{"model": "image FSQ autoencoder", "image_size": 48, "translate": 0.12, "downsampling_factor": 8, "encoder_isotropic": true, "encoder_norm": "layernorm", "encoder_shared_expert": false, "encoder_layers": 14, "encoder_width": 256, "decoder_norm": "groupnorm", "momentum": 0.9, "nesterov": true, "orthogonalizer": "polar_express", "adamw_lr_other_params": 0.00089, "weight_decay": 0.1}
Rows from block 10 of the encoder of a small image FSQ autoencoder, named by matrix and row number. Rows with one number within an expert belong to one neuron, the router's apart. Each number is 500 + 40 x the weight over its row's rms, rounded and kept within 0 to 999. All counts start at 0. Numbers have three digits each.
After each expert's rows are labels from the 100 images, of 14976, where the router gives the expert most weight on average: "top examples" is what is common among them. Only what is clearly more common there than usual is listed. The data: streak pictures of flow and ridge fields.
# router: slot weights (encoder.blocks.10.mlp.router.weight, 16x256, trained with AdamW), inputs 172-255
# up: expert up (encoder.blocks.10.mlp.up, 8x256x256), inputs 172-255
# down: expert down (encoder.blocks.10.mlp.down, 8x256x256, transposed), outputs 172-255

# expert 1
router.2:501401454437486509479521473526493466567579488537520510466488459433479460518519470511523577508507510504517492537467566491484448551476493504491466481463483489524448430486506521493489517541582451500487571517480507475475423452479526453463404498528528564524
router.3:526389501475516554440461491546514516610588544500542530511499433522504460521472527466473574599516548517533544517513557441440485519495509552517493455533458510475542470500541523523470514537573501478574489547456536494546475500482431491452459553486492530464
up.0:516474478575530522527477500520515502491594517525492524517469458521490438534490574502504413512545610467468481500519490475548521471503579509519469505456477442519581435563486502470475517486471498546458529439415484540554430361524496582546496542489443448525
down.0:491561464482479541502595494483433432476391508544493473460461548476445479435534534477492395491517623492442487544547545455490521367528597503475501487516477535485534481531522538561489525518513497514564498403464535500446498615481468557510486480460528445507
up.1:512476498506491476519548576517486583486469451510503466503454427486518485516466512579541498595532460496476471540508507530469544505452454595513503439461496492521486597527536517520482487466550483497539483475491512542502498511477536479542585564498528553507
down.1:531422563484499529476450459513471560464533529544495493500490449463477497532476469498427500421448519500531533538483530583526469608496466534466475486501469526508525585512521523505502433478546531558408496478522490464484489488456510471512534488540381511457
up.2:506498512543542540485513459464517543579500500521538487475517440469574513452530499490539360428537502426604529457519481567472438508536475506481478496561453492559513470534500468511543602533429430503446501498526590523491425526448547517516434529519492548475
down.2:471516494499460515527511527449454514550493511501503523516487489515471485527503496509598337521471509542526481424516508549567473464598534517527533459527478470537489489478503501514509610466477558518503479488484565496484411454492535504501490461484428485508
top examples: fine streaks

# expert 0
router.0:520541498553432523517571470490521504461492445572469472513546530458495529491507457539500468438500507461467492497465471537493458504566467500511474514481529463492520471561524563510511486562412546449478509472576547501563549460471564518553508511461520443593
router.1:555606483484430554560459474446488513394464525503479499478505529505512475515467456475485490484520511533520405533406505413505548523541528467513521536468503452503490528498508476489500504549463578415439504499514468524499484546453503525549516539443517481524
up.0:527464470531440507528515476589534495469480426485517492480500437516430525498482491530511487435558502518559542479445505501534440495431577464473445524576516472528532586475519521446528523551452496529513499511474488561478535420444542446452502491457464472548
down.0:547516524458511527519466518533604539460535585501459474470538435517487543577491497495459481641429496504465494510456514559500512434440611531576510479549507562474520521513505524456517512475479509562438521526517466465537549544470511476552519464506485465546
up.1:519475516449490534566381521514505545502557493493547532481565458504478558445525473493517498500519493516492511483579484440470473519426535408561501471468468521473529478511492482528413484513534524532515515475515510475492541531510451481460490500447472449490
down.1:537430512492549550525604493519430489440486501493486464503552487525543507540494491424494509511427551469447534493511464436463471494462544451529536517471490559493533489491446543561528510476545490506513557445497513537482560438535517480549518527453542485497
up.2:510556458469491540488523479529510521451462520449517532438498459480440523475549542514478451541534483489513521497467453542518533486525528435530530545466521488545472534506439477545484482577526504469478479505462474444463495573477500500489456512470497593501
down.2:492496506506453525443453497466442484486558565482467510490448489478429489530488520523514466439494440482534548523486457517508530519507489457526513501486439515517529507494510474526493534495518511481597502471523535476497425473524506508485472476470517564383
top examples: fine streaks; high contrast

# expert 2
router.4:503516512562463437507509452473533492441372520499495438510491479533493517555506542555486505377520472450462513509560501483516502519529493472457470458481528484458522446527540551472485545503490466569481477505390523575471478466489453469463586484472475492519
router.5:516456459508457522474441475471471467552410459537531462473469499517479537492498464518484452444503534450567458511540419485486467502556523475509434453505490488494484475510507480457440466547509486449450403529541486449488499441529439484561535564466533528504
up.0:488519523548543484487521456474516490481501456466506442452490430488511486592463428507498532467473413503431441541487470406517517484530565486465505426520523517541465538502486527554511509541520501624518500544542502494466498541535508460429505492421545541464
down.0:518543548487431500481522476501504486582474501505493467465521485513505440364524479457543515525511480544455573500491448460498426524520504533447431513510535513649526552566550476555466458514503544554469530491544501473519483501502525422502433529456556499474
up.1:497449459563354455446508582443478476496454468506489492526501414544495551509529601521568523530561466516501519454490527502507465505513414511525528536515496467569511461537458533464527433429511565468529522605479472545524479467409544441508521527535486511484
down.1:486468548504615482518457489495634457479556516526523527555416489471526537475575584554492447430454500499484430411451495467469451538552457555525529429496498485526550490511533545478494552470546507496497456591509526526466449515528490429500488484552517464453
up.2:486554503490477486478500482444495501457530547509506509498519464445474557480535563477539466452537479499482525510475489440565490535485458481423515485528490566599495508522530436558470514470503492626474465484448526486510540436488527495523520551475472531530
down.2:536515411504481508548498486534415472511381534480432501466522501518474540547492527533574403535476507500477503528464567449507474473476496471511485496538540595611537527521522459471508476511516565545477476461524535507512501556520473442482490406519539498441
top examples: high contrast; fine streaks

# expert 3
router.6:483398455412529525532462615491485541550500573513569505510526518510477544522499584503448481429455537499516584481581501415461544540555482548498512518531449492502473510460479459478483490457561454551543508490526495405480494478514516533548476524566552533481
router.7:474478532489460472552521507488510499389482554467452530512491520468533498522499509542504475495507440503489494508511545414553535508501451427538491493488551448515572552461516551545568516548424540562521485502493479525487476541487474548417631498511513490510
up.0:584465459516454478527503506459445488454478442501496434447540481575526507532483562473508473577543497486421520467541497432524478453440461506461497485483483491562475492540468496512506491519541505472560476421483539503621439547483540491442464495486473464487
down.0:487466538525464458483519467533508534477510581505491495520462522550494514466514560574451520453513484516506482486550532410456446540409483463418501486496480514554494514514523478529498503474529530441421496492495486464434429517472487533460452520452516475520
up.1:593516509551519445506464480532472505410491522584498471500472539455584487479502488495500602438535510487546516518536501486608544479544488477376516483532462457489538428506526491477465430541489420490470535477486534498469503542475570472555526443538482529451
down.1:510442440464527426537547495480472529508483479511485473465485545508595515407526498526548627559438528506524472487583494471537485439581527481514522549534538500447552491485481455487588449478504535499498553513440452495524532487491544510455478527529485518498
up.2:433577487438521523565401492469500554543496486514573508577534520452488511512488550450505576506559448487533502480514492412449560488523540503426469475489459437449524582538511531482472497482517494434469484505512440533485461496458502536477541489570555446554
down.2:514511428525508522478607506449468528521468450460500557559516509499463555529478507576502567460441570480508464513508485421501556491565488490500532498482459504431437572495491498478474486550518526443505438487494552489421482543462546569511539464584414500576
top examples: turbulent

# expert 6
router.12:447485501557506544516476456555516571564588517515527526458452513491481475540500515569477526461548528484485531511478389382468440537554512556501493498538483483477587518462535539517504523511450535574499499483564516519478573484601452466457591483556526522477
router.13:439545522578483518513513508524512552408488501492520492489522535536544474448494537526523523506505477523523520501503501516515538521568497529502514493500490488443560473594481436507495462530456585556488433475579473473399520478510478573468578507557452531509
up.0:485520552505522535487532547520533495480551499522510532532509551580558458496448596472481529518563467455495477491562507507487472462483519464512512481451553479577472568519478514541477529506463518396472548477548439477484469575526454493505434537521512518553
down.0:524467543457485435529512474564532516474423498534477486578510492442487415480467555464458485517493393522540497533552503495439483712551489405515460488496456468546498553496556514542478518536543492501441562506499568450489467531488453524501483519493540442517
up.1:560475498503482506517590553480495498498555538432502494551504523477458519470478494523448500532432467536522541480427527478477475522508437550461567521431566493502514501491462497459458493489493527430500459556567509494566505525466513499490508570486532513490
down.1:491487469525539457465396485492561499485445518514487459537487515509505526527503549446499477520593505494489487503464489478509567623492462524454478475428483494520504520481520476416483508485441557446572486511493484541435481511455513403532504483488527553526
up.2:544440531462468476479516528518505463486539478539418526501466443556546473574496492526501503497565501548493517508479495510501523537425526540463487527463471568458518451529449448524474526522525496540502514565527495555496499518498489536497523580562500422518
down.2:490431493567571491527527546539474458512514540516495509493508451492564494409561463469544484450406509489531507516524468470473489542448489514512475497455483507431485411548456475533493514483494509545492497526530492492511516479488508554528398538531471476448
top examples: turbulent; high contrast

# expert 5
router.10:516483528531567469537474540441515544491535521521508505491547498537530444496497642460479541486485484489511570506552484597475502526474563548496473479538514505459435459493500504502520515465519492502598486525466452532461561582546417510443546492538513508477
router.11:528477484502517457525443506457506500444536493508517506485487470554503502453468600477550525504525527479485520517541465586464511511500546558525506489455526484562425506487522495478518499455513499453587481477503469523430511643536536456477630503533523503455
up.0:491518521529453461470569558497507496512439443501514568468518561447525530459480514511540474473496480480440532454506471547468504515544465460511494501472523548458556510479458420457485568493473450501418480513481524462488531490513475472475486465516452461467
down.0:502470473501550495498442495473542511437521549504505482452531472468570505548481425523506406593536534490535531488514571507510506432560518420490507493465495479405531469494466463474530551552470557428555526507572443549503553489494501536514502552538538501507
up.1:538494482463438537540534468450541485446536492525542527464544551579585441493474525380420522556423521549531501520499538471524496502488514487474544518392556490457459544522534523650486498487493526459504510470494451480548476484511499515509570559531489500526
down.1:507506523561540498482463519478414512559476483488455529431537529509530508508494486529504489428618412465507506493515434431491505621500501495443475475388500555503466511513543520548485528511489520511502474486466548523492484519490467488510482445573521532525
up.2:554431486462503560500505438446497479455468474501480455467443440556506474517500502506477580412489487533477484533481536508506422481456498511508483528527513511532468458469502553528553487574471545477477508490520487486470504457534500542517502515506531566536
down.2:546527470562516552543468520459485513493519520562497482480512482510536495476508492495549564588484540484480526579489434537437525486405489469565514472499485549470505528512478507455505468465499491509498488484492453493539525564529474554470462463515488521536
top examples: parallel

# expert 4
router.8:485498484468527480478458533502521438538522489501492462478497523520466489492561466388469516530517511441512520512550446596461454498489513564451498512488504448486438465549539497527475483546512480424506511632455510511589439540442489476620429478473498481477
router.9:572487504489512493473493488494517487528500500507470553470530507469544455536538491429512590497512532512550431490471434561444467535453522530519492554510486519509499501521499433509502481521483485484519454559502497545519404624487557487626472514451471492530
up.0:489544490556564549515439551495495477517521538487482501426567488516564476479479499444499516484443518503464469472513472496506502472496520471494563517520515503600489495486448513487491527558522462443478472531509482513429412521565530525473525455583518493599
down.0:514556470485498544474572467575580474523470485521468491404526513544504418466514512506537557526500544484502542488548477504515552463493495483471515491489545541525507527511525523468454586512493567427499497471471467500519467496484535471544478534592470541531
up.1:500553465504502490442491478497526532574489473461459497494531415471495510526462464462459552435484531507471500507530457428432520474470530546517486432528500507449502505454498568535530536530473430434500494481497491550468538493434483451564464477495495498502
down.1:473536475498431461524526464501678520453437487475521538542491456499536488471513482520524514565465476471421531571574488442497511453481481493441497490471581562468491459447544493510480520520490446502474492515481505481491488499543516391503481534502450560511
up.2:546471527461464537513628549436498545477449516515457448445483515559526539565491464508489498487492489476481510495639464472511463499454537392525518475445534558473513477521463472467518560487496494487575501503501527508519479497489488531498448500419457479466
down.2:507496488426446517493389520504481464481513543517489448473509448557555544433509452499513548571509460547541527537531506484455522531536503474517495548428460499518512526520491416465506531469491546487421452543547475452459451495510536512506502564392505455446
top examples: fine streaks; parallel

# expert 7
router.14:460582515446395478456529526478524508439499533468448467543464473520481457483535445522540519468461459479498461486510542451488496509465503533517477561481513439430497479507535539472496461554464521555453585459592485516455468437442519466486421473515485507574
router.15:511542459566422507403566466522487552551557551486548513541439519453481517512525458455492532506481540479496444537528616509490490540551459515492484514530513507502556507493484516528522496475482482510435476517559504481524503458484531480502383532498519515556
up.0:534525521523454487507547464462541530509497420530503488462487409484581509492524450453519469512510509543439459549516469542542489511545586489553510438534486487578485456490526492516474509474462568443486429470499514493552485498474506439519558509475444409489
down.0:515474542495497525497414513454575557521497537513523499506550426488578474488452481482496453457463545443510530530520469581450521512579620514481487497555469552598514458513524558494504515452477462506573453455451491535456523487513486438502532479487491445474
up.1:469415477505498484549492500460521523512495523511423502497444501543564581512537419452471454443453519517508454495502434554502541487560540514485495483519482545483544533479544518447496512513495493548414508430513518545522518521548472524549473577577499486531
down.1:477457510497495506455482576486501557499540506494523463509537459533537497455474521473531435575537566515461528508473508622414500436508512565517492562575494542526498507485461498525491501447456489607541527474477476498495466523484486521450512451538509507487
up.2:475531510512448478439496483508460508501414479492511500551445474490506476485516440495483441462458558484430477521551473515521514499504579497517492478496545524458467575531468461542503573473602545408453510480561520578458430535508472444592474468494436480588
down.2:451572552450565509511503562488635514491570475498494476510467493515547485495532473495475403480447627486499499481536513491474426495525567531491447491494453481474500520519458485485546629561490429477531440545431525454591510470475457474488576528502492404540
top examples: high contrast; parallel